config.toml
arch = "vit"
model = "model that predicts nearness at each pixel"
dataset = "rendered dice on a table"
train_examples = 36250
image_size = 64
crop_scale_min = 1
horizontal_flip = true
output_stride = 8
norm = "layernorm"
norm_position = "pre"
hidden_act = "gelu_tanh"
mlp_ratio = 6
head_dim = 32
fused_qkv = false
bias = "all"
qk_norm = false
parallel_block = false
inner_norm = false
patch_size = [8, 8]
conv_stem = false
layers = 16
width = 128
positions = "learned"
loss = "mse"
targets = "nearness"
init = "torch_default"
residual_init = "scaled_by_depth"
optimizer = "soap"
beta2 = 0.999
learning_rate = 0.0022
beta1 = 0.9
shampoo_beta = 0.999
eps = 1e-08
precondition_frequency = 25
max_precond_dim = 512
one_sided = false
adamw_lr_other_params = 0.0014
gradient_centralization = true
max_steps = 11400
batch_size = 256
epochs = 80.5
lr_schedule = "cosine"
final_lr_fraction = 0.1
warmup_steps = 340
weight_decay = 0.1
adamw_weight_decay_other_params = 0.01
Rows from block 5 of a small model that predicts nearness at each pixel, named by matrix and row number. Rows with one number belong to one neuron. Each number is 128 + 32 x the weight over its row's rms, rounded and kept within 0 to 255. All counts start at 0. Numbers have three digits each. After the name is the row's rms in percent of the matrix's.
After each neuron's rows are labels from the 100 images, of 14848, where the neuron reaches its highest value: "colour at peak" is the nearest of a few named colours to the mean colour under the peak; "top examples" is what is common among them. Only what is clearly more common there than usual is listed. The data: rendered dice on a table. In brackets: how many of the 100, against the usual share in percent.
# fc1: MLP up (model.blocks.5.mlp.fc1.weight, 768x128), inputs 0-63
# fc2: MLP down (model.blocks.5.mlp.fc2.weight, 128x768, transposed), outputs 0-63

fc1.552 123:154136101111104084124174182141131147178100074131171155142088137144108114130187149112133121115164139085137128176036113131172126070152143121136140193132110097156153119116128141117200138189184106
fc2.552 146:108177091077095144145119150138185074156131107139142148105148094081156083104148142088165144161129031185184146121130133093063125216172183169090160112103134114118088190153114167129073117154089142
colour at peak: white (38 vs 2.9); pink (35 vs 7.4)
top examples: white die (79 vs 15.6); dice: three (64 vs 33.6)

fc1.308 144:115144179188184124126103129198114132096138128115151069148141136112064170085194117134170171104184107160124101141118122056123120148092081136199158096119105132091100138108146161083144081126147126
fc2.308 130:110084122108085137193145135081140097103121115162096095098151168140149136157099098124112110182208161131189141140095092069096162115108119156171116160118143130179142106093129146119101128092130138
colour at peak: grey (44 vs 17.1); green (28 vs 8.1)
top examples: white die (37 vs 15.6); teal die (35 vs 16.1)

fc1.362 121:086121126135079121102089166114125193167173096101101095128070143150178151118119070102161125114158160175090176129167183153122178130135117146142122148147152119159101131126056099148123154178175150
fc2.362 086:095127128098190137111159075114153075193147067163133094119140118162130165115151154079136102105106129091151095070119079110125066122093161137143149107101134165151184124169094180099143142140112125
colour at peak: blue (46 vs 6.2)
top examples: blue die (55 vs 16.1)

fc1.3 108:107114093150194094113119131075138047132128096132139121091155177136088169167119081145167087163101083116063175118112078151134082143130191142135125111133164141137102171193123119115132145129179117
fc2.3 087:162131141139085093160076206131053158191159130141118131169130092125166152161147089128094177168118133133126098170124187144173151135056087125175128143110083127156134112080071126099102102173158117
colour at peak: orange (25 vs 3.1)
top examples: dice: three (64 vs 33.6); yellow die (50 vs 15.7); orange die (39 vs 16)

fc1.447 140:073180178067136148089146135147102114124118096120097047071097194188152189157104105095107129140145191070141107089170179105090151095138121128108095143123137171136083130092149182116152107140170113
fc2.447 120:090082102151064107172147151108122131105055106112154214217171138126154131110159071116118120166131065123123121136126110201156138114124162101123122130134108159134110132105085080082090091131117118
colour at peak: purple (33 vs 3.6)
top examples: pink die (36 vs 15.7)

fc1.249 079:172192129117080146084167159137165113127080124186112097171140125168125121155103084137170175120113112110124122123136100110126074164111106144165083135155087132114120124161116133122174121173159106
fc2.249 052:104090165147137130158117135109102109127093128080126161111084138108109163228143163150128132135107156101158110144096190131161187161142148109113211080097150086096035097121125151112077122102116116
colour at peak: black (33 vs 13.1)
top examples: white die (41 vs 15.6)

fc1.634 139:141103201086164125113155058145165051113171044131078120089140126120132147134118125164110129138104124099128142149166156169175111134148118128124114089161196169135064141125073149181147136147143098
fc2.634 114:174155104191127100119106197090098175166087166167088104119128096115128191102142154126099133132106118161090086158084093164129116139130134083070066104153169159153151145109119121135103102151126101
colour at peak: yellow (26 vs 1.7)
top examples: yellow die (35 vs 15.7)

fc1.710 132:101127065072115070161151154182118098109140159160142119159130146159135168169150120099182138139132136169130123114167114126071118112128152171119131116160139149137121079165110120125228088107149144
fc2.710 127:152092214098071073105210137137174150141171141136138167124123122116164158094115113061105135122120170104118120178166160056159167098085104168174119144163142150157086034137080105175145126196090170
colour at peak: yellow (51 vs 1.7)
top examples: yellow die (74 vs 15.7)

fc1.208 095:141110116123098127124165185145076154169144158131107112180181124117162190161176093150142073095169154090143058141146143078146122102139138131115114086141101161078103143165131129143165085124148129
fc2.208 100:115155120149148128119109142134055025108144142166160135191147119097152129141097173132158146157075107085097173101129114159110097105126143137167107178133117137187130115122167087059116187187121086
colour at peak: black (35 vs 13.1); yellow (25 vs 1.7)
top examples: yellow die (41 vs 15.7)

fc1.550 086:105082140170154115073163083132158144152149059112119157127097150117174160121130134169064189143079161175104162139153131152120153149114178123115142132100124191100112101097064077120146086160170164
fc2.550 072:106141102111071092162121165140081114110134174158102105154147047149068130143118143072129102150139123159109081141126134124146116117194079107067118160171137078188188112115182166132126162079119114
colour at peak: blue (31 vs 6.2)
top examples: blue die (43 vs 16.1)

fc1.439 117:138120137086109115132123112185187160142147082088147131134145104152130149178078116175087074112105146157101098175140216128115162162150125201122083134106140106123076170080123162123090145062160124
fc2.439 114:125122148197131158112141107135103088089141111119092143148107100105096201092119138109100084207041183138124169093160139074147103114144092126033118139123126188161163103146200127137117075156134142
colour at peak: yellow (30 vs 1.7)
top examples: yellow die (48 vs 15.7)

fc1.185 124:104111171128077187140118110131191093108156120116109160149143100135207149130138123119128083101107163093124142099142121182173127117148127125108136155133126171187149082153134027056106082148167116
fc2.185 109:106196132119080041149120173127143128102161133132121096206090138148130147065097161154126155091111134141121149142111092128085140081131107146184142092085139062147065152129096159159127151162144062
colour at peak: pink (26 vs 7.4)
top examples: dice: three (65 vs 33.6); white die (36 vs 15.6)

fc1.50 068:124145135122163128069127174120153118090200144126163156147181125126145159122066054119095072148083127151092124084106127160180111134128120111104114143155138118141086114092138119094182128125135103
fc2.50 049:113093169131080161129085109064115132116125095124073152072086087120127131145150164119133119139181175132177171150189130131143159112147121119106153112151157082127177128102127075220086158053137150
colour at peak: pink (26 vs 7.4)
top examples: white die (42 vs 15.6)

fc1.226 119:125098057136113142121130130188118163134125118141139069137120122085141116137121095065161157135184136090069082155087153105195092165068183135140151136162139205099108110137148129140100160124117114
fc2.226 103:130133173129137102167153110106119100068139156184101110177053138122106151137137192157098145187096146196122146117128128126092106141107119175124059153119105047163122175067066120114093121144109118
colour at peak: green (51 vs 8.1)
top examples: teal die (45 vs 16.1)

fc1.311 108:159126102156142117156130069142100108104165130132155069152128084099142141102145119074122105158150099128114139099160162101129179175144155156122104143138215049133123100161065176176176147137132103
fc2.311 071:111168122113148141076141164161193177125118159127106193180131172172145150196161075134080126149111145130198122112119116163121071117169139133133124123086134151157162105143080104138116142077119187
colour at peak: black (39 vs 13.1)
top examples: dice: three (63 vs 33.6)

fc1.729 133:153106150126133149101131151161149141172155102122098143095161133130063144131067065198130052161113132145091107141171151085169163159120132144135125161171132150103160113115152147083074106094138102
fc2.729 098:093154090105149096128098154080103132121162151157133108135150131080096142123044121110129149114126120136146161123171133207125157131133042176087115108161152216147132116067160103180147074129096112
colour at peak: yellow (35 vs 1.7)
top examples: dice: three (62 vs 33.6); yellow die (52 vs 15.7)

fc1.57 126:178185171130163138098115116116105135104117082148088147095112129148175074122193096164136112146090139106129163101149103137118126152199153157132105113196139118110041154111096179066173149135173079
fc2.57 122:091079188125105092111113079142079143154160093102125192135046121157156133141103109093086136125152177066146117140135143128088109095114189132157041177084105105183178136131122102126130137125155131
colour at peak: blue (25 vs 6.2)
top examples: dice: three (64 vs 33.6); teal die (48 vs 16.1)

fc1.566 131:100114106141163074099114104143124160165150106135160087144114145092091078132126176130142157159131154102129113120082118099148093135102132148145137096145069127085163133105137135215127200121106126
fc2.566 139:140127138166130222114131095173102183109155100156164075134095087129153146162146154163154120156118127126148101146148097125126079133142138119146091167163140089170122063156068102105176095092129085
colour at peak: blue (29 vs 6.2)
top examples: brown die (35 vs 15.9)

fc1.276 141:141106173155092105097108154140090124149134101124148114095086220149140116110129190136072124055170131144166119158106144115119066135088171142112114139107102064139165107190152133093134113154112066
fc2.276 106:094112104085166139113131113182173154219059149177106161112095114140131108127090142084160133088149104100175112097165108097113135086128133148148164105130103125128103185134125094122203117075168140
colour at peak: pink (28 vs 7.4)
top examples: white die (38 vs 15.6)

fc1.31 095:112126078165114124089212095139101137156091079130090124179135180114116103179167145100146116171112132113091106089128182102132150110092151145139099097065185099144171135119119178043140120176124140
fc2.31 082:153112144130101138155107132130120094104192142127093108137119125112149189128108150173156126075121172133101135175154069126121105133155166087188103105155098183135136126201131097095172153184135166
colour at peak: yellow (33 vs 1.7)
top examples: dice: three (61 vs 33.6); yellow die (54 vs 15.7)

fc1.694 107:132197122123119083128224117101107145150127103117105115090140133125130157136113134157080143107096117080085124148157121050074127101159098117115165155138124123178168122130126152165150189161160093
fc2.694 106:117174182138058136131111133109126121100087113174155083215205107113168086159123163145164090121150165124152177121154118117090105121143078152151075139114102143076092125169083159156115095178064099
colour at peak: orange (27 vs 3.1)
top examples: orange die (45 vs 16); yellow die (39 vs 15.7)

fc1.685 123:092148119155114131070127116181138143182046176079110140140125071110121161121167187122126168073105123120077143100119126144103119172156154116141127121122124140170173114151143128110146142106146091
fc2.685 142:166168146155164150105118120096144161139100120116124122120173096173158149118131100184143129089160094155172138144113138155093120105180049078137145115131104102107144099086064139126135073153114069
colour at peak: purple (37 vs 3.6)
top examples: purple die (56 vs 15.3)

fc1.229 102:056157151151144122108182119148102140126119100130147177136121107174144114177112129123091092190098112074094090098083099112095093164111101140145072152051144174145172122196146159157153191087121154
fc2.229 126:187133074084144106109099141095220124141126136097107092077146133099117145083125117127156126089117146119122150124160105111113159139155122081120128129154169113139097131123196151105126130163156128
colour at peak: red (40 vs 4.1)
top examples: red die (42 vs 15.7)

fc1.324 077:132096188115127075150114114104195080156119091180126130134131061131146170162120070154141138128118117093099101134163094093156137129176202168103047175149100142123118105105109097158149116118176133
fc2.324 049:075079096178138138127137156128112130172176136151088107135100182147093197157118156082158101119157144180137172133132148139118114112095088110108185142122161112159118146133089153113090168144118153
colour at peak: orange (35 vs 3.1)
top examples: dice: three (64 vs 33.6); yellow die (38 vs 15.7); orange die (37 vs 16)

fc1.147 120:148144147092110119090134113153136114237191100145121121115091126155116141124093168152131111164096042121138192088129175098172104150137127146179126153115130112142134143144050105163169101122119121
fc2.147 123:090137083154180162121121136084124116067083117080151096201126105161149133144168116109158066119118167131176061113115079145107121153179105106101097105138117170126177104153199135127133123064099114
colour at peak: brown (68 vs 28.9)
top examples: dice: three (63 vs 33.6); yellow die (55 vs 15.7)

fc1.44 105:069152166085153142126174191105109125144154091132178150163101131168071102195143158155138098145076108093139148118101146151129140105079054123126086143105102142125177135137145142119154204117111141
fc2.44 146:191163124102119140139090139096143117121117119131112072116162078100166204103105107121140130091158102154151099108137106136118173170180098100108167087132178135120076147128132124115168109127162079
colour at peak: orange (29 vs 3.1)
top examples: dice: three (60 vs 33.6); orange die (36 vs 16)

fc1.423 062:096149119060118114122081118171161146175099107125142145139123105165115095163129177156123108117075102132185100187071147132194119121135160114133054181108111089086114149090098111095108095122094117
fc2.423 073:101137134097157195193169121065086123141106095122108112092173143124145159160104131122115125103113115157108098092177118120078107195120178084164158099106148205144100095193143145119184104083143084
colour at peak: yellow (30 vs 1.7)
top examples: yellow die (76 vs 15.7)

fc1.746 053:143128148123119118111147106197083109089188135156129095143106138148132178102129116016151113080145142143076132122107164132146159112141098138184053144190165109125114192072182159127132151099150082
fc2.746 028:091125094136080125104152096097150141122053090127142139195086142138160095119170147163109078155113116143150079100157158191122133167142182108120135136109142081147091137142092167141128112180143197
colour at peak: pink (25 vs 7.4)
top examples: yellow die (42 vs 15.7); white die (35 vs 15.6)

fc1.668 128:119135111133134087122177128109114122151100085130114125070126130115152110115132105106126223119132157132059086136092155114154117170127140160112156128135148125196145075161121115066157140126136098
fc2.668 151:162132142086157160094111125101127161146068136153169074157188117090180093151120129140068093103173119105112133128139115131144156088153084147081044128138104185062089129155075165178093170216143118
colour at peak: orange (29 vs 3.1); pink (28 vs 7.4)
top examples: pink die (44 vs 15.7); orange die (37 vs 16)

fc1.384 116:124096064101151183112146112157107068130083121086093152158135127176135109114131102086102112073098133129100129149093174129130119104109124159140137122152102111152122162125149196060215142164114101
fc2.384 094:126077112155130142108159104148142113187184110121178162185162124073115182190143155154105161106171130215107135170141141125140173105101142114138094075124112123105076098144041078134145110172112178
colour at peak: yellow (25 vs 1.7)
top examples: yellow die (52 vs 15.7)

fc1.425 119:123173175149172175102169116203131115130142139144140069120135177136142121097125172123188088080181167164140085113098148067165119098143134155117077208120078105166101120141163156118158127137156124
fc2.425 138:079103101074110132136128098142102112186113083136176175132066121093067111150108153061104151155155134131139115153179149120140164185147173110128141088108166103081111117130105099113100136122137185
colour at peak: pink (31 vs 7.4)
top examples: white die (50 vs 15.6)

fc1.304 108:055142120134144102139128095140095159055164114160152104173111109155099126161135153079140136078125120091138160080146127122124117125093072172126134108147111128131120138128097146131172184179130133
fc2.304 143:174171164078115063069074063160119100134154134131139074148121101112164192145078094139138120098088167124146170125134098099121105140168131099216075127131130107190107159122092124125120139169193137
colour at peak: yellow (26 vs 1.7)
top examples: yellow die (42 vs 15.7)

fc1.257 141:156067105151143134175152158185110137119123169160132145065127114064117156163135111069087124131127103125105143109076137148157150186160169123072104144151189072166146176152160071117184128115155099
fc2.257 148:094148124139115161098098165149132051122115085102128099116097130135150153115096186081145107139132133113153094102081170164098153138074125134136185135119087165112128137121161165101129111112062102
colour at peak: grey (58 vs 17.1)
top examples: dice: three (62 vs 33.6)

fc1.683 142:169131104118163118132134147111097180106098108195189097120136112158116161107168089096173159084099145190100109146164109143174107126176099113112138164130076140158091088167136097096182139148065136
fc2.683 159:123163111124159091083107100091089145104117157126112064164152147080122086159108127179079120113107097120106062082091118157165138132164142115127070136139120127095111187111167136174113160154195085
colour at peak: orange (26 vs 3.1); yellow (25 vs 1.7)
top examples: yellow die (47 vs 15.7); orange die (36 vs 16)

fc1.248 091:166166129162108131161173148151144090134148040110134142082149128106083149135126100086114104129145126122103138163168128168199123148136129091084155094156078134195093165144151097125143119165144107
fc2.248 098:101110090130053105139056133154156149117135127110120122181103089143120184162138075179113095130141147132151099113116154120122128104142138171168107126140102150148129142100125172141162112144082213
colour at peak: orange (27 vs 3.1)
top examples: dice: three (63 vs 33.6)

fc1.512 089:128078153076082118108163088140172097150144116131103101131081107108111101124133173114136168093121183142066142082136152115129124122115105160109087146182165117168133088169061143121137122187105130
fc2.512 087:130136133181161063153143150134150107117153145127119093128099117126148143119125152082107070118129111177167161173129083158116083165139074133076050163118101139094255149145143138066146142102087132
colour at peak: cyan (36 vs 3.9); white (28 vs 2.9)
top examples: white die (48 vs 15.6); teal die (37 vs 16.1)

fc1.329 090:077109142094139111106069121106118172132100092122162080089152143094127116130105078092135111109163163127106114165149112164152079161130126146146118119138114126130093127121061121179128052148191105
fc2.329 078:111148108127157070198123144128093134169173100122137126142122104210157103129111126161122137137094073084121136146130137133090129086093150151063148113105168166160121101156117073118109191132142137
colour at peak: brown (72 vs 28.9)
top examples: dice: three (63 vs 33.6); green die (34 vs 15.7)

fc1.688 116:144140163126105087101140108129164139144134110168157122163117191125143130163088199115144132130145135097116105128112125122146076080152137132091114093108125119177147117143124123131190118139161118
fc2.688 097:160128132115069069158136190120155152141181104080099134072089177106111144134091058120106132163123164126159198182116122098186166155126062094128129135151098128183073174110031110175098184120124119
colour at peak: pink (27 vs 7.4)
top examples: white die (45 vs 15.6)

fc1.701 100:102107165116140102101163100148121147147138171172191108089165085138139057139102156164092168085126061113079136141132161116106119118141181130097173132173100122123112174196092114129171066119139132
fc2.701 094:171194114178120163125107212091131122044161148124101119155122141089134148120130095174143085170121126064129137128140088153151185134150138129086100141117103142130114093101158118076062180110096106
colour at peak: pink (25 vs 7.4)
top examples: white die (42 vs 15.6)

fc1.449 034:123075109096155157137118099143170198141119093190091065137116089099166156127090113084142097103156169117151140106170092152097131181113091092091142149176114130213145081174133175140135162212100090
fc2.449 022:138150142193057084146158134079081080156122106097153126120166163190099099105189141137083120140170145128151159088117165130155146129146115109207139092110135112075086145111083089113095107089135199
colour at peak: yellow (27 vs 1.7)
top examples: yellow die (40 vs 15.7)

fc1.509 092:143131144173170123120103196190163146151122138197137126123097159141142123125144144171113123148122128122092167119156143074142186121132129178143152110128136174125162110102063131107172175111128177
fc2.509 077:091139118120157078132107033173158182165121140073150107109120136159119141121136125075162190129076106102146054138082136118107120078139104119145063141124109073066119137117135116092140101178143120
colour at peak: grey (41 vs 17.1)
top examples: white die (40 vs 15.6); pink die (36 vs 15.7)

fc1.755 127:150110116144116114076114129140132191114100055157156140140172140122123161135129141096147107081109162124145073124162188183139177171106078146096176077159176131135089144141153119130138143116117132
fc2.755 122:129100160117121130101130094109154143150144139155154053111073133111093119130058119054163159102140153117184132100142076097142062162131174096130098142131093145143148153156120084137133109153142151
colour at peak: red (39 vs 4.1)
top examples: red die (45 vs 15.7)

fc1.603 068:079115167124081144117195173140159110170071134096119118099131112124099159129124153105129065144102151139112100079101156096139106137094096119079164148154111153136121196119158085102107170109077070
fc2.603 043:178109156152110118176096113124077117055198145112159150189144125082083117122119128130097174156206116206061129174141135129143136114142177142175151144142120134127088085130079155113128064097085143
colour at peak: grey (39 vs 17.1)
top examples: white die (40 vs 15.6)

fc1.630 078:092145130119167159141115099085157083165168115128136098126130135114153089122121076084170171129168174072064148143114111107172117160116150166078098146177183126110117118111145166136090171160145103
fc2.630 072:160135113139108070103120091108076163146096155137162139142091186159101141153118165165108074099113084159192142141134163177073126111127122094166089193105139099142086167100048067161109183106116159
colour at peak: green (48 vs 8.1)
top examples: dice: three (61 vs 33.6); red die (39 vs 15.7)

fc1.592 118:101060173161116046129206090157128123082075115176098169136131123101162158137081101151090129129099105131140108150111162131093183148135195115083152099130175133098154123127131132106187153120159152
fc2.592 136:159145094115203164081139130166142166174119066127116139083075177102053117102138148101124159100145164083095082108130113149132088113114093131158109082122121152089072202097165154086169061096133118
colour at peak: grey (48 vs 17.1)
top examples: green die (36 vs 15.7)

fc1.139 138:159132153135060124156159162100159079130180128138105097081120150094134138149101155123100155127134176118079176171125121115165118125200181130112183110139198121175144125092148129118138110161144162
fc2.139 137:126104161155119123128135191176098112159158144075155222107153090096128102107130162143180075110118152115118184112094145105151145138145146092156127083118121123113152135123063128079116132099083118
colour at peak: white (28 vs 2.9)
top examples: dice: three (69 vs 33.6); white die (64 vs 15.6)

fc1.225 083:084142101138121133131116131133069055097167112131171123163087099165135113115130175123151112103082132091122130076143108123197160160195112114117139157094141152114134166138141122137156153128108137
fc2.225 094:164152137092129101113045145127153115138098103143165121106182115167177171122117133120105112122188094184140114112128120137158119118135089060103183106143116152105123185101145148132144125134147147
colour at peak: brown (61 vs 28.9)
top examples: dice: three (69 vs 33.6); brown die (40 vs 15.9)

fc1.443 062:111085170109120127135129109153092076144156095131082075160177147102175140123079138131122161086134079084099127083150151139094154040109116142177120113173121192065172141130104183092122081137114163
fc2.443 041:102182126152087129168126160140141115114166138117132212177164154127133161099186141123084060169093139099191101132140072136157061148172115116111157119109145080151116155098169072121162207150149118
colour at peak: red (27 vs 4.1)
top examples: white die (41 vs 15.6)

fc1.282 072:099153171106099091165130149138077138143135075169159126211163136127113159120149102098126162107134124170117154118146176117126149110095099141122144142099137110203093166143117100111109163119133101
fc2.282 060:174131130155157129071139084066111083168151109096115083106106123081149079154104141140120099117130144101168053110099118136086139191179148121144099136119117179171170157138085122159114113142185080
colour at peak: orange (34 vs 3.1); yellow (29 vs 1.7)
top examples: yellow die (64 vs 15.7)